config = dict(
    dataset='histories of elementary cellular automata, time running down',
    arch='mobilenet_v2',
    norm='batchnorm',
    depths=[3, 3, 9, 3],
    loss='binary_cross_entropy',
    init='small_normal',
    residual_init='none',
    beta1=0.95,
    shampoo_beta=0.95,
    adamw_lr_other_params=0.0011,
    steps=10900,
    final_lr_fraction=0,
    weight_decay=0.1,
)
Rows from block 15, named by matrix and row number. Each number is 128 + 32 x the weight over its row's rms, rounded and kept within 0 to 255. All counts start at 0. After the name is the row's rms in percent of the matrix's.
# convs0: expand pointwise conv (model.blocks.15.convs.0.weight, 640x160x1x1), inputs 0-159
convs0.241 101 [129 105 109 107 144  90 157 122 116 171  61 108 119 142 218  94  91 128 163 171  76 170 133  82 106 122 104 150 112 163  74 140 168  47 145  85  85 100 144 149 165 207 144 127 120 100 144 141 142 106 113 106 134 138 129 125  97 134 132 134  63 117 127  54  99 148 148 177 145  92 107 138 133 182 127 136  90 126 103 130 138 161 152 145 128 114 139 163 176 171 106 182 189  73 107 130 167 144 125 152 135  91 154  72 168  53 102 130 142 164  92  83 144 104 135 119 145 127 227 145 104 134 173  88  79  69 124 130 127 144 138 137 115 124  80 137 117 128  84 113 157 121 116 119 155 116 108 151  92 135 139 150 165 151  81 135  97  71 109 156]
convs0.242 098 [124 121 135 133 157  98 155 141 103 116 131 131  74 143 132 157 156 150 106 134  77 104 125 163  97 126 141 171 113  69 116  95 123 105 117 106 119 183 143 154 139 112 115 131 122 105 143  98 124 159 167  99 150 107  62  82 127  74  84 125 122 148 125 184 146 143 105 142 141  64  70  72  55 146 121 137  41  72 128 112 113 126 120 132 186 129 115 100  97 102 103 122 151 121 164  82 181 102 149 162 141 145 109 130 109 138 119 159 233 170 139 172 102 101  98 115 155  99 136 184 126 166 127 159 118 130 103  72 142 146 143 157 113 145 108  99 121 177 128  92 105 129 158 165 127  70 144 133 132  62  82 148  74  64 112 190 174  64 117  81]
convs0.243 094 [128 118  81 189 122 162  73 119  60 144 183 111 107 149 125 185 159 123  68 106 147  77 132  96 140 130 200 142 153  73 145 123 108 179  79  89 101 116 104 137 161 139 120 129  87  92 129 149 147 117 110 137 141 122 146 118 102 125 186 124 112  99 120 116 128 144 122 167 196  81 113 145 131 153 113 112 163 144 122 143 174 183 209 101 132 223 123 172  94 114 120 165 144 115 136 128 146 155 135 149  93 166 170 132 155 131 135 170 133 153  96 129 186 145 163  88  95 136 115 151 135 173  89 182  38 113 188 110  89 129 161 139 110  99 145 144 124 145 152 148 133 120 115 159 147 154 153 169  90 180  63  64 137 169 104 149 142 132 119 158]
convs0.244 097 [164 154 161 107 107 191 128 142 123 154 134 150 182 134 107 107 154 124  65 150 142 112 196 127 190 173 140 186 120  81 116 143 146 169 168 135  97 176 171 121 134 115 144 135 123 143 122 149 142  99 171 139  43 182 177 135 150 120 119 118  98  89  60 147 124 135 114  84 117 178 123  97 124 159 153 117 153 109  99 101 120 255 187  92 125 154 160  40 152 153 141 118  98 122 108 140  93 137 107 174 167 110 172 132 141 144 178  90 123 155 138 143 126 109 117 124 163 104 123 106 156 168 100 124  71  95 128 124  75 137 150 126 157 163 147 119 118 187  91 171 105 131 168 159  96 129  99  66 145 142  97 142 133 138 172 139 164  96 117 120]
convs0.245 096 [100 104 128 102  94 126  87 146 165 177 109 127  88 146 173 117 106 156 140 111 126 113 187 137 114 154 181 132 170 189 112 102 111 122  75 135  99 116  89 103 142 150 132  98 100  83 167  83 116 155 107 140 173 101 130 153 152 166 105  77 192 141 119 171 155 168 152 134 108 126 120 135  94 153 160 119 104 117 108 117 120 114 110  49 110 145 128 156 171 174 134 151 162 152 159 179 109 103  86 124 134 175 120 104 125 143 134 165 139 143 128  71 174  63  60  94 151 145 100 117 131 116 128 118 143 112 170 173 108 173 176  77 205 101  61 181 105  96  38 169 124 160 163  77 128  77 106 106 133 113 144 138 152  94  52 126 126 124 140 109]
convs0.246 097 [129 142 105 155 159 165 145 125 130 109  91 122 146 105 153 107 109 177  97 106 149 143 165 146  74 140 156 145  93 122  97  93 102 117 120 135  77 141 162 173 128 165 139 189 150 138 148  69  65  92 129  81 119 126 118 188  79 129 183 199  54 116 173 144 143 124 145 125 103 126  71 141 109 160  91  90 114 118 106 138 144 103  80 107 124 114 143 142 157 127 153 100 118 123 128 107 112 150 189 177  60 103 122 154 125 109 123 130 140  96 157 154 172  92 162 141 134 230 147 129 143 119 112 150 115 114 124 177 167  84 174  69 157  88 135 172 101 149 143  78 156  61 113 107 127 131 177 119 193 167 113 175 111  61 170  99 152 145 115 165]
convs0.247 096 [155 182 122 204 122  85 149 164 152 158 144 157 151 138 138 101  82 136 123 143 170 116 161 168 160 112  94 128 181  86 180 187  61 138 158 164 130 104  92 101 164 171  54 171  99  98  81 106 103 183 126 165 114 219 130  94 129 129 181 124 128  88 160 138 134 133 109 126 145 140 110  82  87 158 136 116 144 134 168  86  99  83 143 117 122  49 151 162 140 130  88 161 185 121 135  95 154  77 116 144 101 126  97 133 124 114 139 119  91 183 109 130 181  97 105 130 161 130 147  90 103 147 153 137  87 135 137 165 139 165 123 183 117 142 169 132 116 137 156  95  66 104 137 147 101 118 140 151 175 153 112  78 123 122 136 195 112 135 159 197]
convs0.248 103 [119 125 136 204 128 110 151 140 143 162 139 153 110  99 142 134  92 144 103 139 129 143 119 155  91 127 115 185 150  79 188  86 135 114 141 126  72 136 137 188 152 108 173 129 125 143 158 115 150  66 132  90  94 185 122 132  82  86 152 103 162 146 182 142 144 149 167 113 135 171 107 110 149 122 165 126 109 118  80 210  60 102 133 154 123 120  81  84 146  79 170 126 107 107 109 120 214 143 120  95 143 176 153  77 131  80 108 154 140 183 168 105  53 138  89 107 157 153 168 133 168 159 172 151 169 136 207 129 133 165  89 170 144 131 138 121 138 101 114 117 123  84 121 111 123 102 185 140 121 170 139  42 132 160 110 108 133 111  90 102]
convs0.249 098 [124  99 133 112  80 114 100 126 174 133 111 188 138  78  88  26 150 160 120 161 124 168 153 160 181 111  83 108 123 113 145 120 108 110 115 181 133  62  99 128  78 152  81 143 149 115 116  92 169 118 119 139 149  94 147 139  70 139 181 145 168  81 123 160 135 165 100 148 124 140 131 181 186 151 138  84 158 139  99 189  88 123 146 111 163 115 125 130 164 105 110 114 136 123 102 159 106 125 172 114 167 132 114  80 128 128  63  89 111 126 126 135 120 135 104 178  95 175 148 161 127 166 150 108 195 135 209 151 126 102 132 166 175  77 117  93 145 160 147 149 163  75  95  82 141 165 168 169 181 197 119 103 123 128 164 125 173 103 110 118]
convs0.250 095 [117  73 143 140 140 127 111  96 174 124  60  66 133 152 116 105  32 119  88  47 103  91 149 142 129 138 163  87  92 106 111 115 172 103 150  98  92  79 117 135 159 140  61 119 113 141 141  79  89 137 117 168 158 114 188 101  88 118 132 188 122 148 157 109  95 135  89 148 140  96  89 180 127 109 158 148 152 140 192 112 116 121 105 175 103 141 147 113 111 128 111 106  97 153 138 174 147 156 120 114 121 145 128 127 155  42 102 116 140  80 127 188 148 161 122 129 111 134  87 139 170  90  91  60 105 102 158  93 107 141 117 119 161 100 111 103 116 135  98 117 107 174 122 177 116 137 148 108 146 146 173 174 126 108 114  43 105 219 128 114]
convs0.251 094 [123  98 167 137 129 129 102 150 134 152 145 172 168 148 149 105 135  50 136 127  92 138 138 111 140 126 165  80 103 120 148 108 143  61 120 111  84  97 140 169 135 157 112 144  79 137 143 128 160 140  72 168 121 115 209 131  56 136  66 130 130 123  98 133  82 145 150 122 162 102 122 122 166  96 151  98 123 121 118 136  73  79 137  82  84 136 178 154 171 103 157 122 155  89 130 103 170 109 187  87 126 123  97 165 116 153 133  89 111 176 131 108 144 160 150 149 109 157 136 164  80 200 177  81 139 150  66 158  73 144 151 172 109 154 104 170 157  82 148  86  56 151 130  97 115 165 160 177  80 104  98 153  73 180 147 141 135 147  86 106]
convs0.252 112 [138  75  74 110  44 115 155 110  91 109 113 195 157 143  97 155 123 134 103 130 138 123 139 137 107 102 134 114 149 181 142 160  76 108 135 126 182 214  67 132 134 172 145 133 131 160 122 142 154 152 130 160 119 127 130 141  46 128 107 123 102 145 135 164 142  98 112 142 107 189 159  93 142 112  95 120 135 173  96 114 121  86 101 176 118 117  83 179 118 156 191 164 140 184 164  59 152 149 128 185  76  65 111 140 124 128 132 117  94  98 187 129 106  96 159 115 110  89 113  82 179 120 143  88 149 134 154 116  72 115 124 185  91 121  96 124 132  74  93 162 142  82 201 126 130 106 120 112 167 128 135 122 131 125  98 193 174 105 152 128]
convs0.253 100 [ 85 100  75  44 122 139 146 177 118 165 125 128 169 130 150 113 122 153 122 132 132 159 146 117 123 145  96 135  72 167 127 184 128 136 149  66 129 134 146 162 111 134  95 135  94 154 116 103  94 131 189 159  98  90 158 138 121 138 126  49 154 112 106 132 147 156 134  82 105 151 162  81 150 152 135 114 182 173 128 163 116 109 129 136 119 125 149 191 134 136 150 171  90 117 119 183 114 140 189 104 130 118 148  95 106  63  50 144 171 125 157 123 119 112 110 129 160 185 143  94 111 122 108 204 129 136 148 129 118 105 178  43 131 162 114 102 137 255 128 103  82 158 126 134  79 114 162 149 134 109 101 159 100  87 153 146 162 130 167 157]
convs0.254 102 [108 130 121 138 113 126 151 191 161 145 161 136  61 148 152 155 148 112 112 193 170 135 189 119 176 153  99 107 132 104  94 145 162 140 129 130 129 118 145 119 201  98  87 113  95  76  58 135  96 106  81 160  78  95 138  86 184 111 134 190 134 145 128 123 177 162 146  92 123 105  99 151 128 181 107 143 112 143 138 116 125 111  93 126 133  73 179 124 163  91 135  56 115 114 114  91 155 145  80 150 140 122 139 146  66 162 215  78 121 132  40 180  96 156 146 152 125  74  92 115 152 133 115 119  71 176 132 136 129 168  81 109 156  76 129  95 160 107 118 132  86  99 106 141  80 145 149  96 135 127 135 144  52 133 127 149 135 133 129 123]
convs0.255 090 [163 128  70 130 135 200 151  90 124 132 145 144 125 104 137 158 109 157 166  58 166 127 140  81 160 170 145 112 157 139 135 113 140 142 176 125 127  96 100  72 100 168  76 123 111 146 158  89 172 126 227  82 129 137 116 100 181 112 108 135 132  82  94 181 202 109 145 136  95 101 160 107 151 152 149 194 126 187 112 146 112 141  80 116  92 114 104 165 176 162 115 121  61 139 103 155 147 196 125 146 116  79 158 142 103 148  92  90 122  95 105 172 112 156 166 130 134 171  94 134 175 108 109 125 125  96  66 162 173 139 146 127 139  78 119 139  91 175 107 149 108 126 104 132 116  85 117 123 121 101 134 158 148 103 126 172 122 196 185  83]
convs0.256 098 [107  92 158  53 113 109  92 149 132 143 124 120 131  62  75 171 149 139 113 116 129 145 131  99 122 145 109 173 179 112 157 155 111 150 109  95 130 133 115 193 122  93 131 144 112 149 100  52 126 141 132 159 128 133  58 129 150 145  90 148 131 152 105 134  88 122 117 171 142 152 136  98 132 165 118 114 115 126  78 149 165  97 119 147 124 128 150 135 128 206 156 108 174  96 101 125  97 163 111 130 107 167  78 185  76 116 101 209 127 124 105 131  85 137 105 171 150 131 147 128 137 161 128 153 112 107 178 154 102   0 154 110 143 135 106 104 140 126  97 105  71  74 138 103 105  69 125 162 119 144 120 123 100 131 152 183  87  31 125 117]
convs0.257 101 [110  62 117  64 112 148 159 187 150 118 123 142 157 147 151 132 112 145  67 153 121  79 141 107 188  95 138 112 147 128 137 104 180 170 110  98 157  71 181 113  74 140 140  99  70 111 101 104 186 144 116  78  90 166 113 132 165  59 106 142 202 149 121 200 115 116 135  98 179  84 136  87 127 151 133 111 102 113 173 122 225 134 119 115 122 146  64 114 104 103 136  85 122  96  92  93 177 115  90 116 158 118 133 128  74 114 147 115 133  79 152  79 144 110  81 100 161 129 140 130 128 143 133 145 104 161 138 108 138  91 157  47  98 118 133  80 123 114 121 122  78 138 123 135 153 143 102 130 103 123  57 115 106 140 123 117 181  92 155  89]
convs0.258 094 [135 150 163 143 166 100 142 128 107 118  89 124 104 158 152  99 132 110 116 133 151 235 196 154 118 138 126 122  58 128 132  64 126 113 182 166 176 136 115 134 121 130  99 144 128 128 136  74 143 141  97  92 198 161 146  95 180 126 160  71 142 146 148 150 163 122 121 119 108  71  91 189 167 163 139 133  73  69  93 117 163 125 175 103 128 191 108 197 127 239 121  80 192 154 120 120 134 170 168 105  98 106  78 146 153 148  91 146 137 136 162  86 145 133 142 130 151 130 138 107 123  96 148 117 178 192 155 144 109 123  62 138 180  92 115 156 145 116 143 119 133  93 116 117 154 162 121 128 136 135 136 139 126 184 126 162 134 119 147 146]
convs0.259 116 [ 94 142 177 135 139 121 153 111  96 143 133 142 119 127  91 126 154 123 131 122 170  64 145 185 158 119 134 130 128 145 136  98  64 198 110 135 110  96 101 122  94 120 119 209  82 134  95 169 130 148 112 153 140 171 169 125 118 184  86  81 125 102 153  73 139 111 128 105 106 190  87 176 146 173  55 119 187 119  98 173 115 151  63 154 117 129 112 135 131 133 116  98 123 141 105  95 136 209 141 167 102 150  98 193 119 117 137 140 131  80  79 149 127 103 122 127 118 103 145 168  80 120 139 122 177 125 143 136 102 132 138 130 187  82 147 194  73  60 133 103 107 118  91 142 154 121 187 110 103  92 121 119  95  94 182 123 191 159  79 147]
convs0.260 098 [126  47 177 136 153 118 112 124 100 193 213 100 116  88 139 128 105 166 166 101 179 100 131 199 145 107 106  94 129 129 131 141 110  81 113 152 121 135 108 121 139 126 123 164 139 157  84 136 165 143 205  79 105 159 151 136 131 114 125 126 180 132 130 105 121 137 109  99  97 116 180  86 120 210 149 145 161 130 123 181 115  92 152 130 133  94  92 106 107 109 171 131 140 125 149 179 148 111 111 139  94 169 127  74 117 158 210  82 130 103 119 147  85 101  90 153 134  98 113 157  92 198 105  73 148 119 156 143  75  95 104 181 154  92 109 111 103 138 146 164  92 116 116  89 159 113 109 132 134  89 185 155  87 184 145 150  89  61 141 100]
convs0.261 099 [166 155 132  83 165 149 150  85  93 144 126  88 123 107 114 153  79 126 119 133 104 109 137 152 140 144 132 160 126 210 192  45  61 120  86 100 128 118 125 125 111  46  86 155 111  99 132 141 143 101 150 144 130 154 169  68 146 132 133  50 172 167 166 123 105  76 131 116  95  98 154 161  89 145 111 140  65 177  78 154  93  97  90 107 157  74 107 149 106 108 100 123 140 161 174 108 181  69 148 193 143 100 145 132 147 133 109 118 120 109 116 125 217 140 135 154 121 133 123  96 137 140 125  93 123 158 142 117 132  96 203 145 151 154 213 105  98 122  94 143 116 160 125 139 125 163 116 106 144  93  81 115 107 132 157 138 133 128  76 173]
convs0.262 116 [117 134 128 150  99 163  94 142  83 110  95 100 158 148 141  94  78 106  63 169 116  92 181 159 199  88 169  81 126 130 158 167 143  90 146 176  97 133 202 140 130 120 124 168 129 123 126 148 117 128 136 111 127 188  98  92 140 128  47 133 162 163 120 145 160 122  92 123 155 130  92  78 107 158 123 131 162  92 101 132 115 133  77 161 110 105 136 153 148  74 176  35 133 192  95 124 105 181 149  97  90  97  78 217 123 134 117 115 136 166 128  73 100 145 133 128 143 149  90  99 184 114  48 149 117 100 176 190  63 117 121 138 103 121 110 124 116 137 131 121 111 122  74 128 117 113 120 148 163  97 102 107 113  79 107 142 128 127 106 120]
convs0.263 087 [101 156 164 132  91  87 103 130 155 111 104 161 101 107 138 173 127 102  67  51 144  84  55 126 149 137  97  90 134  66 109 131  84 159 150 123 119 162 113 190 159 198 144 163 165 149 138 131 143 144 155 155 159 124 139  85 109  97 123 129 104 183 190 106 102 179 113 121  97 167 144  82 141 162 101  94 108 167 153  80 199 145 130 159 149 135 154 114 157 113 127 129 132 157 152 151 105 106 102 154 106 158 187  65 135  93 174 114 113 128 118 127  49 136  98 140 129 151 141 130 162  95  98 112 113 118  89 132  89 115 118 157 118 163  43 148 154 117  52 145  97 135  58 106 141 162 134  80 146 140 137 124 105 103 137  61 132 186 127 135]
convs0.264 094 [113 112 176 154 135 174 157 120 104 107  66 127  99  62 180 120 132 131  72 107 133 134 151 133 114 145 129  95  69  88 113  83 194 147 113 118 144 152 109 154  48 176 109 109 114 135 124 116 113 183 113 142 124 106  67 145 127 147 144 145 117 128 131 194 178 139  57 137  88 154 117 131 122  81 118  83 148  70 132 154 127 116 177 128 119 136 123 129  95 150 137 149 131 103 120 104 178 120  89 168  92  76 109 133  83 149 115 113 107 185 102  73 177 125 101 176 183 122  77 125 114 193 163 211 108 156  79 154 107 143 138  95 127 153 172  81  98 106 120 107 116 113 137 173  78 137 110 131 156 181 113 117  82 134 129 168 200 126  97 114]
convs0.265 089 [ 90 113 139  96 120 111 179 141  93 107 129  90 132 119 134 132 150 106 115 110 150 143 113 100 129 156 148 148 139  96 150 124 119  63 127 102 205  95 193 112  98 131  92 137 125 111 176 155 116 129 138 103  86 123 137 170 155 130  80  89 148 158 178 161 160 131 145 168  90 130 161 139  72 142  66 141  93 155 123 171 100 142 165 174  85 135  82  81  91 141 137 130 136 132 153 143 143 113 126 122 131 179  80 115 128 134  73  80 113 199 105 159 120 138 123 174 131  60 107 138 163  88 147 121 106  75 129 143 149  65 160  70  69 139 183 113  93 119 112 122 112  18 164 102 190 141 145 108 108  99 181 196  96  96 129 166 101 161 119 133]
convs0.266 096 [169 118 218  84 137 113  65  73 172 122 107 157 134  82 131 151 120 142 118 142 189  33  95 208 166 113 133 169  98 119  96 132 107 133 121 143 127  84 142 175 116 105  96 121 173 117  97 135 141 162 144 133  99  90 111 133 187 151  82 156  77  86 142 138 149 195 126 116  94 125 159 165 111 106 166 124  93 146 120 125 134 128 100 107 107 133 137 138 111 127 120 115  88 128 144 110 133 174 167  86 160  52 115 116 150  68 110 177 126 164  82 134 124 157 123 178 154 115  60 105 128 145 109 105 104 118 105 135 160 111 105 109 125 119 228 102 130 118  92  83 129 142 175 120 182  87 144  71 148 167 131 155 115  69 150 151 125 131 160 123]
convs0.267 109 [151 101 165 106 163 164 113 139 111 137 164  50 117  70 105  82 144 149 102  91 151 153 108 137 107 123 180 160 110 144 128 160 184 138 109  80  63  85 184 144  92 126 133 101 184  81 124 120 167 115  84 155 122 120 104 155 152 112  79 137  84 122 130  94 125 145 108 107  45 176 139  99  98 114 111 115 177 107 177 125 108 166 127  99  89  95 130 126 136 113 129  89 116 121 115  64  86 165 114 101  85  55 106 131 102 160 148 224 140 122 148 212 156  82 134 112 121 172 117 142 142  96 138 127 107  91 104 149 101 158 160 138 177 124 108 140 123 142 128 104 138  98 157 105 150 102 111 146 110 110 117 124 174 113 206 191 168 185 136 115]
convs0.268 119 [108 104  25 142 127 124 187 185 143 142 176 125 139 103 137 100 160 110 218 135 171 110 174 120 117 122 113 153 166 109  99 139  83 108  94 171 132 135  82 104  96  75 137 140  98 123 109 144 187 116 149 134 101 146 101 142  96 122  81 136  83 121 160  80 117 179 125 104 147 138 129 116 140 138 162 144 124 136 178  57 130  71 137 103 196 133  88  98 121 131 147 192 185 123 132  98 161 166 114  94 118 117 147 207  66 154 127 133  64 120 126 119  98 123 164 145 100 160 108 100 150 161 181 138  87 187  80 122 142 130 126 170 135 109 104 137 146 157  84  89 182 160  56  88  97 110 118 123 120 160  88 151 119 122 102 147 108 115 124 137]
convs0.269 115 [ 81  99 102 114 152 117 145 100 125 124 115  79 128  94 163 184 132  97 125 195 129 114 151 139 160 202 167 169  59 100 170 104 129 170 179 151 116 138 117  88  94 148 160  79 128 124 101 107 144 148 141 156 134 102 196 155 141 143 122 134 177 145 113  96 157 164 115  69 114 110 100 103 143 148 105 143 139 149 141 110 145 155 153 169 115 160 139 128 149 133 113 179  85 102 152 103 177 236 142 108  77 116 126 129 152 147 143 129 161 157 145 117 109 136 115 173 149  80 183 136 121 164 139 115 161  85 215 142  86 110 124 165 148 178 171  75  84 113 152  89 118 106 191 185  85  87 119 154 120 115 117 115 155  70  93 101 165 147 143 165]
convs0.270 109 [141  97  65 146 131 153 184 125 105 115  71 167 163 108 106 102 108 182 165 206 176 102 150  75 144 187 113 128 100 108 155 136  53 160  70 133 108 113 166  81 114 145 138 172 137 144 114 103 150 104 138 124  81 129 133 131 138 176 136 123 100 112  60  88 166 119 145 127 169 112  89 160  77 156  88 109 169 101 150 142 113  63 131 108  80 151 132  91 154  89 119 145 142 121 161 118 129 124  84 100 124 164 174 159 124 117 114 110  83 127 153 160 119 164 185 165 103 102  61 114 186 105 194 166 102 159 112 144 128 127  89 124  84 178 142 146 198 117 172  58 101 109 149 159 140 107  80 136 109 143 103 153 129  92 143 128 135 114 104  93]
convs0.271 093 [110  94 167 155 138 138 132 139 173 119  87 154 125 153 139  86 154  43 125 173 130 122 166 102 201 162 122 130  96 141 118 113 132 131 154 133 223 123 104 161 161 152 140 132 143 127 144 130 119  79 144 138 166  94 124 127  95  92 139 142 114 106  69 159 107 141 164  99 129 170 113 119 159 157 160 122 117 114  78 109 172 120 111  98 109 164 150 131  77  75 166 135  86 204  78 120 132 107 125 106  80 114 142 134 117 181 110 113 158 140 127  93  57 148 131 205 134  88 138  82 110  78 137  51 149 192  49 112 126 148 184 141  86  76  87 130 163 161 126 123 150 158 124 100 119 138 162 170  86 120 104 126  83 130  96  91 124 127 163 173]
convs0.272 097 [104  89 154 172 143 164 156 156 164 130  82 110 101 134 115 160 180 113 119 140 170 129 139 115 150  88 113 159 136 144 133 130  87  88 156 135 106 145 127 100  62  98 131 132 187  96 134 174 173  72  77 177  81 140 143 122  81 106 160 146 112  94 138 119 187 185 133 181 199 130 169  96 129 117  98 127 147 147 133 157 134 129 156 110  96 132 106 124 105 113 158 125 103 155 128 178 167 104 114  95 104 124  97  84 103 193 144 148 204 127  45 182  95  79 190 102  81 110  89  99 105 129 123 141 130  79 140 142  75 149 144 119 137 142  80 113  78 151 155 163  93 107  85  92 114 156 129 132  28 146  83 141 128 152 153 139 141  99 148 139]
convs0.273 100 [105  77  79 157  78 145 163 108 140 134 137 158 136 130 152 121 146 157 168 151 148 133 124 169 101 156 102 110 148 170 140 147 167 101 136 154 113 138 138 138 120 107 166 102 119 125  94 159 161 166  99 149 126 168 182 204 137 133 170 146 107  87 138 146  86 178 126 151 156  72 120 149  86 101 132  92 147 161  80 151 158  87 114 140 124 131 217  82 149  77 137 188 157 181 161 114 140 169 158 113 207 108 179  97 118 128 183 177  72 151 114  77  92 152 148 116 121 105 119  97 173 133  95 121 122  91 157 138 160 158  96 140 104 154 155 121  98 105 159  75 181 145 132 195  92 132 142 160 119 141 191 140 193 170 138  91  74 139  96 116]
convs0.274 091 [131 105 195 168 132 105 171 101 155 144 151 125 147 156 117 132 120  95 146 107  96 105 159 105 115 111 187 108 100 130 114  93  92 109  72 182  94 148 119 105 138 146 114 114  90 184 105 129 137  95 124  91 144  45 133 126 128 136 154  43 129 158 111 104  86 127 147 139 144 128 128 154 136 125 106 101  79 146 114  66  49 176 148 110 162 164 151 111  60  46 113 176 150 108 147 158 143 149 114 129 135 141 198 119  83 152  63 172 124 156  82  74 163 127 113 125 194 126 167 157 170 137 112 141 128 164 133 140 132 129 100 148 167 168 136 217 127 140 134 128 123 123 147  36 154 100 152 170 104 137 169  97 126 106 127 143 154 149  89 117]
convs0.275 096 [142 115 149 141  79 107 111 131 146 131 143  75 151  99  85 141  91  87 174 127 141  94 122  99 146 127 165 125  90  86  92 109 132  82 196 142 145 137 138  89 146 110  94 115  82 129 160 157 132 118 146 151 123 126  98 143 127 134 181 121 160 142 184 123 161  76 110 184 126 113  77 137 119 214 175 139 141 106  86 172 160 100 138 130 176 187 161  50 143 110 112  94 139 151 147 123 129 119 115  85 124 133 176 144 161  68 101  74 127 184 131 167  81  98  97  78 153 120  98 144 141 119 108 123 152 122 119 165  57 131 118  59 116 128  95 237 120 135  97 205 131 162 158 137 114 141 107 103 143 107 170 137 113 103 125 182 118 176 160 146]
convs0.276 093 [117 121  68  73 168 102 109 112  94 136 158 165  97 131 127  68 129 171 113 148 165 112 163 131 130 134 148 114  70  97 130 110  90  74 110  94 154 147 128  93 154  90 187  96 131 184 182 186 169 135 132 116 143 145 127  92 188 123 197 123 139 134 140 110 118 116 135 172 118 103  98 122 134 149 152  89  78 134 166 139  27 118 133 126 127 160 111 133 105 142 116 110 128 184 107 127 136  80 145  80 114  81 149 115 163 158  71 151 121 167  94 153 123 153 108 167  96 186 106 144 160 153 117  78 108 180 150 124 153 162 118  89  77 110  95 112  92 167 122 129  81 136 172 170 133  42 167 105 121 135 159 198 129 142 126  91 169 173 107  92]
convs0.277 097 [146 116 127 102 178 155  70 123 162  91 112 173 151 154 136 128 204 142 105 110 146 189 112 158 104 125 147 163 178  62 124  98 104 101 131  87 159 133 186  76 177 138 104 126 127  87 124 137 126 163 168 122  76 127 135 171 110 130  81  60 138 145  89  71 132 158 124 215  61 131  83 101 143  69 124 127 136 131 121 152 189  98 150  78 110 117 115  90  94 125  77  98 105 105 139 148 159 102 162 179 104 123 172 166 141 107 120  87 158 160 123  76  66 167 141  84 111 138 180 117 119 145  89 160 182  67  91 101 111 104  93  90 125 121 135 129 141  97 106 180 129 159 165 128 134 109 140 110 122 118 150 141  74 155 106 158 143 112 102 118]
convs0.278 103 [119  57 158 124 112 138 179 147  77  90 131 125 138 118 122 174 116 144 145  69 174 123  90 109 137 208 124 205 134 154  93 144  99 115 155 211 135 129 113 111 126 125 170 115 109 171 110 142 103  95 142 122 122  65 116  84  90 148 129 114  89 127 142 151 119 145 146 160 108 187 153 120 119  73  87 139 199 148  68 142  62 110 121 150 126 173 131 108 118  91 159 116  71 115 135 152 173 134 153 118 150 138 135  88 125 136 186 188 154  99 130 140 140  68 125 140 142  76 106  52 108 177 128  72 142  97 144 148 137 183 125 160 144 139 112  94 106 173 112 112 106 133 141 176  72 100 196  90 154 161 121 140 165 122  79 121  96 103 111 107]
convs0.279 093 [ 97 129 166 148 148 108 138 133 168  71 141 118 137  88 155 147 113 170 159 146 108 164  33 176 166 144 131 162 177 117 164  84 130 139  70 171 112 142 113 164 132 124 116 147 123 117  18  87 201 151 167 152 144 128 122 118 125  94 149 101 154  91 130  92 124 139 150  97 119 125 164 117 139 185 152 136 164 144  61 118 192 173 144 117 172 107  90  73 154 132 137 147 177 135 103 140 112 157 188 155 104 120 105 115 140 126  94 196 120 162 109 114  77 151 152 126  61 165 159  92 123  86 121  72 134  98 185 126  68 116 119 131  97 123 156 161 129 133 128 119 113 137  63 134  99 110 165 123 148 171 139  91 115 197 144 164 112 108 127 108]
convs0.280 087 [160 103 121  92 121 113  92  99 131 115  97 146  68 160 184  81 156 114 148 130 110 139 101 124 128  99 143 168  81 158 127 148 137 108  81  73 168 112 109  90 132 153 132 107 102 128 115  95  76 158  92 125 105 163  97 150 186 124 140 155 148 109  73 136  74 145 183  88 104 143  79 166 194 159 147 116  91 147  82 149 113  99 144  89  84  64  99 131 131 143 146 128 148 108 105 142 154  50 134 169  87 159 100 147 139 183 150 159 103 113 126 113 143  90  99 110  67 136 149 159  91 199 123 122 125  89 134  95  76 145 126  79 127 140  59 158 107 102 193 117  98 121 193 117 193 125 102 156 111 131 128 146 147  85 171 194 124  94  78 118]
convs0.281 103 [194 163 149 143 119  49 167  48 199 169 115 167 129 151 153 149  98  82 160 134 164 165 113 141  69 151 191 137 125 102 134 144 180  82 164  67  92 143 135 144  80 144 143 119 173  94 135 129 102  89 149  65 108 144 138 107 153 166 118 121  97  92  96 109 122  62 119 113 119 108 136 115 170 138 103 140 141 138 136 119 129 156 156 130 141  66  77  99 169 132  67 116 149 152 137 120 114 116 104 172 108 133 119 107  76 134  74 190  91 150 152 181 120 121  97 149 146 158 114 116 111  85 158 121 204 133 133  96 144 159 180  97 122 152 135  81  82 128 110 131 177  86 157 131 187 145 129 165 107 130 161 126 116 138 104 139 160 128 177 189]
convs0.282 106 [128 166 158 159  97 138 213 131 147 165  94 128  93  98  64 126 152 145  80 165 119 134 150 106 102 196 147 130 180 167 178 121 122 127 131 213 158 133 130 102 118 110 146  90 111 153 115 110 105 141  74 104 132 120 139  42 130 127 116 120 125 113  90 134  94 134 169  88 109 150 149 166  77 134 130 156  89 153  97 148  83 144 122 113 155 114 156 113  83 136 159 141 129 146 122  32 123 159 161  83  73 162 143 108 145 171 127  52 155 128 163 156 130  92 101 183 165 135 162 116 126 122  70 167 138 111 141  87 139 127  68 113 165 135 179 141 103  96 189 112 130  82 111 147 148 101 106 111 160 134  66 135 133 137 155  81 168  68 139 168]
convs0.283 094 [149 149 107  73 113 160 164 165  79 166 113 131 133 182 145 107  54 150 129  99 141 135 112 138 112 192 158 101 177 135 143  81 157 137 134 185 144  74 156 135 126 119 102 120 123 102 150 146  94 217 145 145  77  77 193 143 120 177 129 111 184 157 126  85 155  80 168 113 139 154 115 131 114 119 170 146 140 171 157  74 143 218 155 149 114 116 144 154  77 109 105 182 138 105 171 100 128 173 123  78 139 129 100 113 167 107 134 143 132  90 161 167 109 172 154  96 129 154  62 106 116  97 123 161 141 125 168 118  86 125 186 154 101 130  83 147 155 164 117 102 173 109 162 107 118 139 151  81 113  60  96 176 107 152  88 125 131 129 157 106]
convs0.284 099 [144  82 158 100 127 134 140 157 104 140 184 138 141  34  83 119 129 131 124  52 139 147 120 113 118 126 119 145 102 140 116 100 162 137 191  98 113 119 161 203 127 136 177 135 126 138 158 101 141 155 149 129  86 104 106 180 160  79  76 156 145 119  98 130 122 152 147 141 131  66 128 128 132 171 128  87 118 101 195 120  97  82 125 108 136 159 163 120 157 107 139 169 127  84  98 155  94  83 174  94 162 138 127 111 159 108 180 162 134  65  93 123 155 144  98 173 118 119 116 116  86  52 104 122 156 116  82 116 156 140 105 199 177 127 157 159 115 192 109 117  82  97 108  93 110 134 100  50 175 168  80 133  83 145 150 179 118 114 177 137]